Rows from block 5 of the encoder of a small model that predicts escape time at each pixel, named by matrix and row number. Rows with one number belong to one neuron. Each number is 128 + 32 x the weight over its row's rms, rounded and kept within 0 to 255. All counts start at 0. Numbers have three digits each. After the name is the row's rms in percent of the matrix's.
After each neuron's rows are labels from the 100 images, of 14976, where the neuron reaches its highest value: "top examples" is what is common among them. Only what is clearly more common there than usual is listed. The data: views of escape-time and Newton fractals.
# fc1: MLP up (encoder.blocks.5.mlp.fc1.weight, 384x192), inputs 72-95
# fc2: MLP down (encoder.blocks.5.mlp.fc2.weight, 192x384, transposed), outputs 72-95

fc1.192 125:169110130142146112115085126136150090126147122129149116137075023119136149
fc2.192 131:078111129129137174127131156171162078134153132140102128138066201104150068
top examples: warm; vivid; Newton basins of five roots

fc1.63 092:160112102119137144149101140115160045125104148093138128139076044132178148
fc2.63 099:070112118110152149137156202163163112125172093162110137144002158118108087
top examples: vivid; Julia set

fc1.122 105:132127140108118079107095054124148114105096126137112110132075099098134110
fc2.122 077:071143103106157166130151143145129214155107115112111140123012144119124140
top examples: grey

fc1.87 057:098104144114171128175101118144133051120113148093149160179139155125103109
fc2.87 051:159129133117122107094132135131097143138116128056136142101176116121081121
top examples: sine Julia set

fc1.198 099:169076182117080178098100168113197100142154117091139126157039127129099167
fc2.198 087:158117107068108122162118143087107130102059162123134117128000134113134113
top examples: Julia set; cubic Julia set

fc1.101 134:174099152119149155107082137134168081116111116099116128141091025101160136
fc2.101 125:071098127118151176116107192182166094116137132138100132137049175110154096
top examples: warm

fc1.153 058:165061125098099159139113142079170123054086116104152151196108144135131118
fc2.153 044:122139121111134134125156118160104161145155138056130153136255117102094113
top examples: cubic Julia set

fc1.261 077:123061152129130160142113069092141097081110135087090152217095150131117144
fc2.261 053:137119096093127123162135161138083110120137138134098136116121158126133105
top examples: tricorn

fc1.177 068:105104122123146131162119091129179115045117130146116146148118142149145102
fc2.177 084:134169127069119083118110094109131136133094145110143138118188125096102141
top examples: tricorn; grey

fc1.132 140:169105082100101126152104158107189068120121134057130147126091065145155151
fc2.132 147:074149084124128126156194160191172117138166098154115159137077169124107099
top examples: pastel; cubic Julia set

fc1.7 129:098177080122108116168129199124098122136083124128122139177120070155201165
fc2.7 128:112126183144179156083162138094065128134098165158054090099106141132114112
top examples: pastel; Newton basins of three roots

fc1.321 167:113139089118169099161097100117062106144125106145095170195115127105144132
fc2.321 135:132161121166133152124109158155118106187095130113115123114178125122185171
top examples: Newton basins of three roots; earthy

fc1.182 072:148106138129181170122128172152175094099133101138104154203073033094174160
fc2.182 058:109114136123163167119121186130154103153156105158090114138000185107165103
top examples: Newton basins of three roots; grey

fc1.19 171:166097174165067081115109085062104100077158100134110114143113127122135145
fc2.19 200:093183110156127083114165094138096154136152129158086163136178108152098156
top examples: dark; Julia set; cubic Julia set

fc1.184 062:145064131116108121164141090125120095085089109110151174205145133133079118
fc2.184 054:160127136096126138099106130129110146144154135049138137114179106114104111
top examples: sine Julia set; dark

fc1.45 067:141069128138101118105163115082098128139139108118142185158051147149093166
fc2.45 052:152134112122153147123137179129104112170106151134116122113000171127127153
top examples: cubic Julia set

fc1.205 116:190048143101144181105092149124166058133104100152175129127073086098161175
fc2.205 090:077136115108112118170111183116123148086182121100107116146004132130099116
top examples: cubic Julia set

fc1.97 087:124127121133121079108114098120141105049157103099122142127120145142127106
fc2.97 107:147161123069109071129127113092130142086111149113141132116209124116119146
top examples: grey; Julia set

fc1.125 031:090162112127155150135075100079091130159176114170086173180155127076132139
fc2.125 017:106145119102112148139148146105210149171156120098102139098129109146111172
top examples: vivid; Newton basins of three roots

fc1.175 127:110120097111161097151096072106103141099089104164084189197078134095110124
fc2.175 077:133129144111183179130133206119145102158129135107134111118069130119152174
top examples: Newton basins of three roots; earthy

fc1.371 106:176120102122100128198096134087173054107133135091114115119084065126143157
fc2.371 106:069139124101170164115175223153154125153159085165119137132050146116146083
top examples: pastel; Julia set

fc1.197 042:110102098151141166121158153065115111115094047153078156112139117110199138
fc2.197 030:074091115150124119136161126073117140161169135113171116133114133134123120
top examples: Newton basins of five roots; warm

fc1.206 157:158114107090097109157116181095176100105124128091116131141095041138137146
fc2.206 150:076137090127115132162183141191214097137147107156102146118095201115141082
top examples: Newton basins of five roots; quartic Julia set

fc1.103 199:183124162145078066120068112098113108073150093149081102146119132125165142
fc2.103 230:109196101148102077126147088120078172142130132156093168148169123142115158
top examples: Julia set

fc1.251 060:190058176141149135114138097164120091071145141119164196186119125103115098
fc2.251 037:133102146104109136106114129092110166144070140093111135126151120147122120
top examples: dark

fc1.64 065:111180086109166126164111152081101166100068113138116137160084092103154110
fc2.64 040:131155105150119075131145099092143198172056139151116127105000146144157144
top examples: grey; Newton basins of three roots

fc1.86 045:119109134168119149093125126229133118119167206153137131109137146088081102
fc2.86 038:136138144167091095098074072190189106152118139139111120114087115120148107
top examples: tricorn

fc1.317 173:159055121136124148119103129073166077111110137111066149145101176133133148
fc2.317 232:120133103118153153155155106126108131136157105082099173141188132127118139
top examples: vivid; cubic Julia set; pastel

fc1.336 123:146121177094112084112152079113101138127112083131124173164099112127105134
fc2.336 104:138147112161088139141173125126129127135102159081123136119023163130117134
top examples: pastel; cubic Julia set

fc1.342 116:100178103079115097151119121171143183103164100107146189202112136139127121
fc2.342 102:120106188144135125081142096149105133190135167158135098095045150122133137
top examples: grey; Newton basins of three roots

fc1.71 123:172103103118104133173081104118150054114104115082131122129079074111170147
fc2.71 124:070138124120155157128159223143149110146179073163113145152044144119127092
top examples: Julia set; pastel

fc1.281 111:136128075169142150167099137117153043138117159087196134140122188115074141
fc2.281 140:112150090133116138150162096158159176162127151035116153118180131134149133
top examples: sine Julia set

fc1.127 076:113050139097124162133137062104128098077107118086130127163127139110105149
fc2.127 051:165131101106105106123144103084111158121091178069116131088112122134106102
top examples: dark; Julia set; grey

fc1.21 086:106183098112134142145121188130103086106122197071134118148136116152141134
fc2.21 063:158096137130145127110130145123133112154104122139098140122000166114129148
top examples: grey

fc1.207 045:073170125062188159127161167093134184071141090160097157082146144109140165
fc2.207 040:094159086121156125157134142119139124116193135062102100120088110155131142
top examples: warm; Newton basins of three roots; Newton basins of five roots

fc1.292 079:097097147098118097125142043114143150128098152150115208180085131132119136
fc2.292 048:113120116126128132144110112161119119168127181149118113092000183119106133
top examples: grey

fc1.338 158:171079168118125139123145120155201137063133145052154099131092109119106150
fc2.338 180:073192116067137108159103092166132142157152139152117156130178088080087083
top examples: grey; Julia set

fc1.375 049:105107094126112123174173082145087086125121162164182143133146142122099158
fc2.375 036:142204121126118118133104160127117143136155125084167129122021111122156097
top examples: Newton basins of five roots; Newton basins of three roots

fc1.137 113:151156133104143129161161142104139098104118106113126139183084000126177143
fc2.137 100:091110164121162187103125176123144078145148110159092100120031205096170090
top examples: Newton basins of five roots; Newton basins of three roots

fc1.238 059:143112148178133088087135128128108103134123140158155122151132209105097114
fc2.238 047:129170083144083069158144134139167164152094126132126118121157129157148157
top examples: tricorn; grey

fc1.111 125:155121144132173163094098128138145063143128122114133133125078037116195139
fc2.111 121:090097109114143176144145190182144082106157122122123137136040166125134096
top examples: vivid

fc1.4 069:130090130118149135137172130141184074094146111149109143164133135074119125
fc2.4 059:091137092138103097149168048052149154144126149105151121106149130126148137
top examples: Newton basins of five roots

fc1.187 117:127119130094167155133139135106183109093113096127088136155096054122195111
fc2.187 091:098106157114159151100119176120147126130151121159099109115000187117170131
top examples: Newton basins of five roots

fc1.150 046:093154131046162142152151168162104091099155131131080160120137104079135154
fc2.150 033:086144130087179124114149132112160132141135169109112098094096115116155155
top examples: vivid; sine Julia set

fc1.121 101:110144105095167128155118122177105159134141105098117179198111106131145123
fc2.121 085:126118167124151138107116111175099137199120103121118117106080146123178152
top examples: Newton basins of three roots; grey

fc1.60 115:132123107056178160168099138128092088097124117130148185218112077108138108
fc2.60 101:111154107115154110140099106150110128170126098124065144134084143103159153
top examples: grey; Newton basins of three roots

fc1.168 063:166116141151154104089149115125100085103111143172106158174119161076114142
fc2.168 057:114129101135092083152142084080188214158081132129134110132088122162147156
top examples: tricorn

fc1.225 096:103152120111141106152091128100136131116093140165105177208112157112109078
fc2.225 112:095119140114151136128126118161124134153171137185116123121123147122117078
top examples: pastel; burning ship; grey

fc1.85 157:144062112129133146143103101100143105072138134117083147144098174123153131
fc2.85 202:127114087118129128152204090109100130131100136116081152119140151141131118
top examples: tricorn

fc1.29 096:097157102089159132184087152120138140115117107143089162199125156127134086
fc2.29 124:079109160121149153107138085168142139161161148190124120113110141121113078
top examples: pastel; grey; burning ship

fc1.360 147:162046165132106136109107087118147114059149154070148111123087059129122161
fc2.360 169:056178117089155123144130103166118141154150120182101159130197126101082080
top examples: grey

fc1.152 144:167109108104108121152097178106171091092122122079137113140087046133114157
fc2.152 159:070146086113118126166173129193197106144161102155113161129101191107126072
top examples: grey; quartic Julia set

fc1.359 056:100075113126151142113161133107123060115122095174141172170135162075099128
fc2.359 041:083139108150102081143136048047145136130118147098139116106144121135145117
top examples: Newton basins of five roots; cubic Julia set

fc1.235 074:138131124111121103150106127095125100153075136168115139155108185084176112
fc2.235 050:115163082143105088159162150158155194133110167147162119129054140139145131
top examples: tricorn

fc1.380 114:198027152113122169084116183134188068131110111114178113122057104113112131
fc2.380 092:068165088084108110183123162131105156084120143116104129131026135125115115
top examples: cubic Julia set; Julia set

fc1.191 061:120136105099216123154127131173133094142125165155117159137133122070094133
fc2.191 046:110140125143116090132088094125167137141108159078095083086069105172162138
top examples: dark; vivid; Newton basins of five roots

fc1.24 144:125128088128104164170109145126199167169088149089163122125099149107134152
fc2.24 138:138073132137129128112161129133133124129097153115092146118080147130111142
top examples: pastel; Newton basins of five roots; Julia set

fc1.382 092:170128121113139156132118153111151078135099113114152120130068043083196157
fc2.382 082:074079113116154162144134201167159102121145103137094124142000154135110086
top examples: vivid

fc1.119 052:154118122100220172165158160130086120111131132127072152173142090087133121
fc2.119 040:132132132106145137127123185110131151102138139073138108113120118143106157
top examples: Newton basins of three roots; earthy

fc1.77 049:134098134169142133150140104123126117098146186142096142185155144097098127
fc2.77 040:134146133153085072082110085151130115141092163060159114120097120109110126
top examples: dark; sine Julia set

fc1.12 051:161114137089076170161106161155110105061135090147090143214130161160102118
fc2.12 043:115083166144132142073131120152130181145130168083130146131207128100105115
top examples: grey

fc1.357 158:138111167145083095086165070072106120140114061132134152135099145137095162
fc2.357 168:172133110135104143147123144095117107146099147124103148132065153106103114
top examples: cubic Julia set

fc1.309 145:166120087136111137149103176085173056149105153186082167142135170120125151
fc2.309 173:122170103106109116159149115150175180146159119132127169172183137107173154
top examples: pastel; cubic Julia set; Julia set

fc1.340 104:129146101101164149123105129038123127155067128120135175164105156135123111
fc2.340 091:088126098129143112133113094142124128148181147184108128102129160132121085
top examples: pastel

fc1.244 086:132102137168142100123116092124141122034127078109145139143109164141110124
fc2.244 091:142143135070122064100129086105105135111088160108146131102212117122127135
top examples: grey; Julia set

fc1.302 072:151124128118125047094139111140092087106122101172123156165119165100169143
fc2.302 068:119185098125091055157126121078169192131100134134117123136117128135142157
top examples: tricorn

fc1.149 074:169116086152107146147141170113120134111135137125120121029179073154122107
fc2.149 092:168107155115140151115126147135159102079141120067148136133255058103117189
top examples: pastel

fc1.217 134:146069142135165152085135133133170093126106097130160103132080071097189168
fc2.217 108:085092098107144160170148182150169121104156133112141112133005138157137113
top examples: tricorn

fc1.289 131:093137161121192178101142166142150137140149124131140159198138206115134095
fc2.289 188:084128136118152136128119121174079125161172093199091126120178167117102085
top examples: pastel

fc1.246 131:162130135116167139108120136122159072137094130104109137147086038125175143
fc2.246 129:083103119113152177134163197183177083113134135141106116127029178119159094
top examples: vivid; Newton basins of five roots; quartic Julia set

fc1.254 042:130176098058192106103139094183134087079161117104129156092142120102105157
fc2.254 026:117108099125172130111101114166173095149191182084116100090151121136095137
top examples: Newton basins of five roots; sine Julia set

fc1.278 060:077088108060176143161180149098092121112121056146118171175148147100143132
fc2.278 055:081137124123150116144132114034140154131164103093115119115146127110191122
top examples: Newton basins of five roots

fc1.76 051:170135152162113146148125116138108165082120161129108175255150158158115110
fc2.76 034:167115172117119158082100173196093159142110150055149126119170110136082149
top examples: pastel

fc1.348 052:147173134110174158176129136134097111133140161112134111205140132094143159
fc2.348 036:120119148106152117097142142081120161154100146089124101108135113105155172
top examples: dark

fc1.50 108:177084140111131182133066141126166052111129123092130122118074114127156149
fc2.50 088:093179131115139122128156173203143123137142112140155133126074136124102120
top examples: Julia set

fc1.355 139:122115106133179093155101084104103121124103092161081172189086124104136112
fc2.355 093:130142115133158160129112193136136094158116137094130112110081132128161175
top examples: Newton basins of three roots

fc1.320 051:117123122118126147093113144098152161125113103136073124074122095088166131
fc2.320 046:153110116137139138148130163209166120132158200100120076119158142157113154
top examples: pastel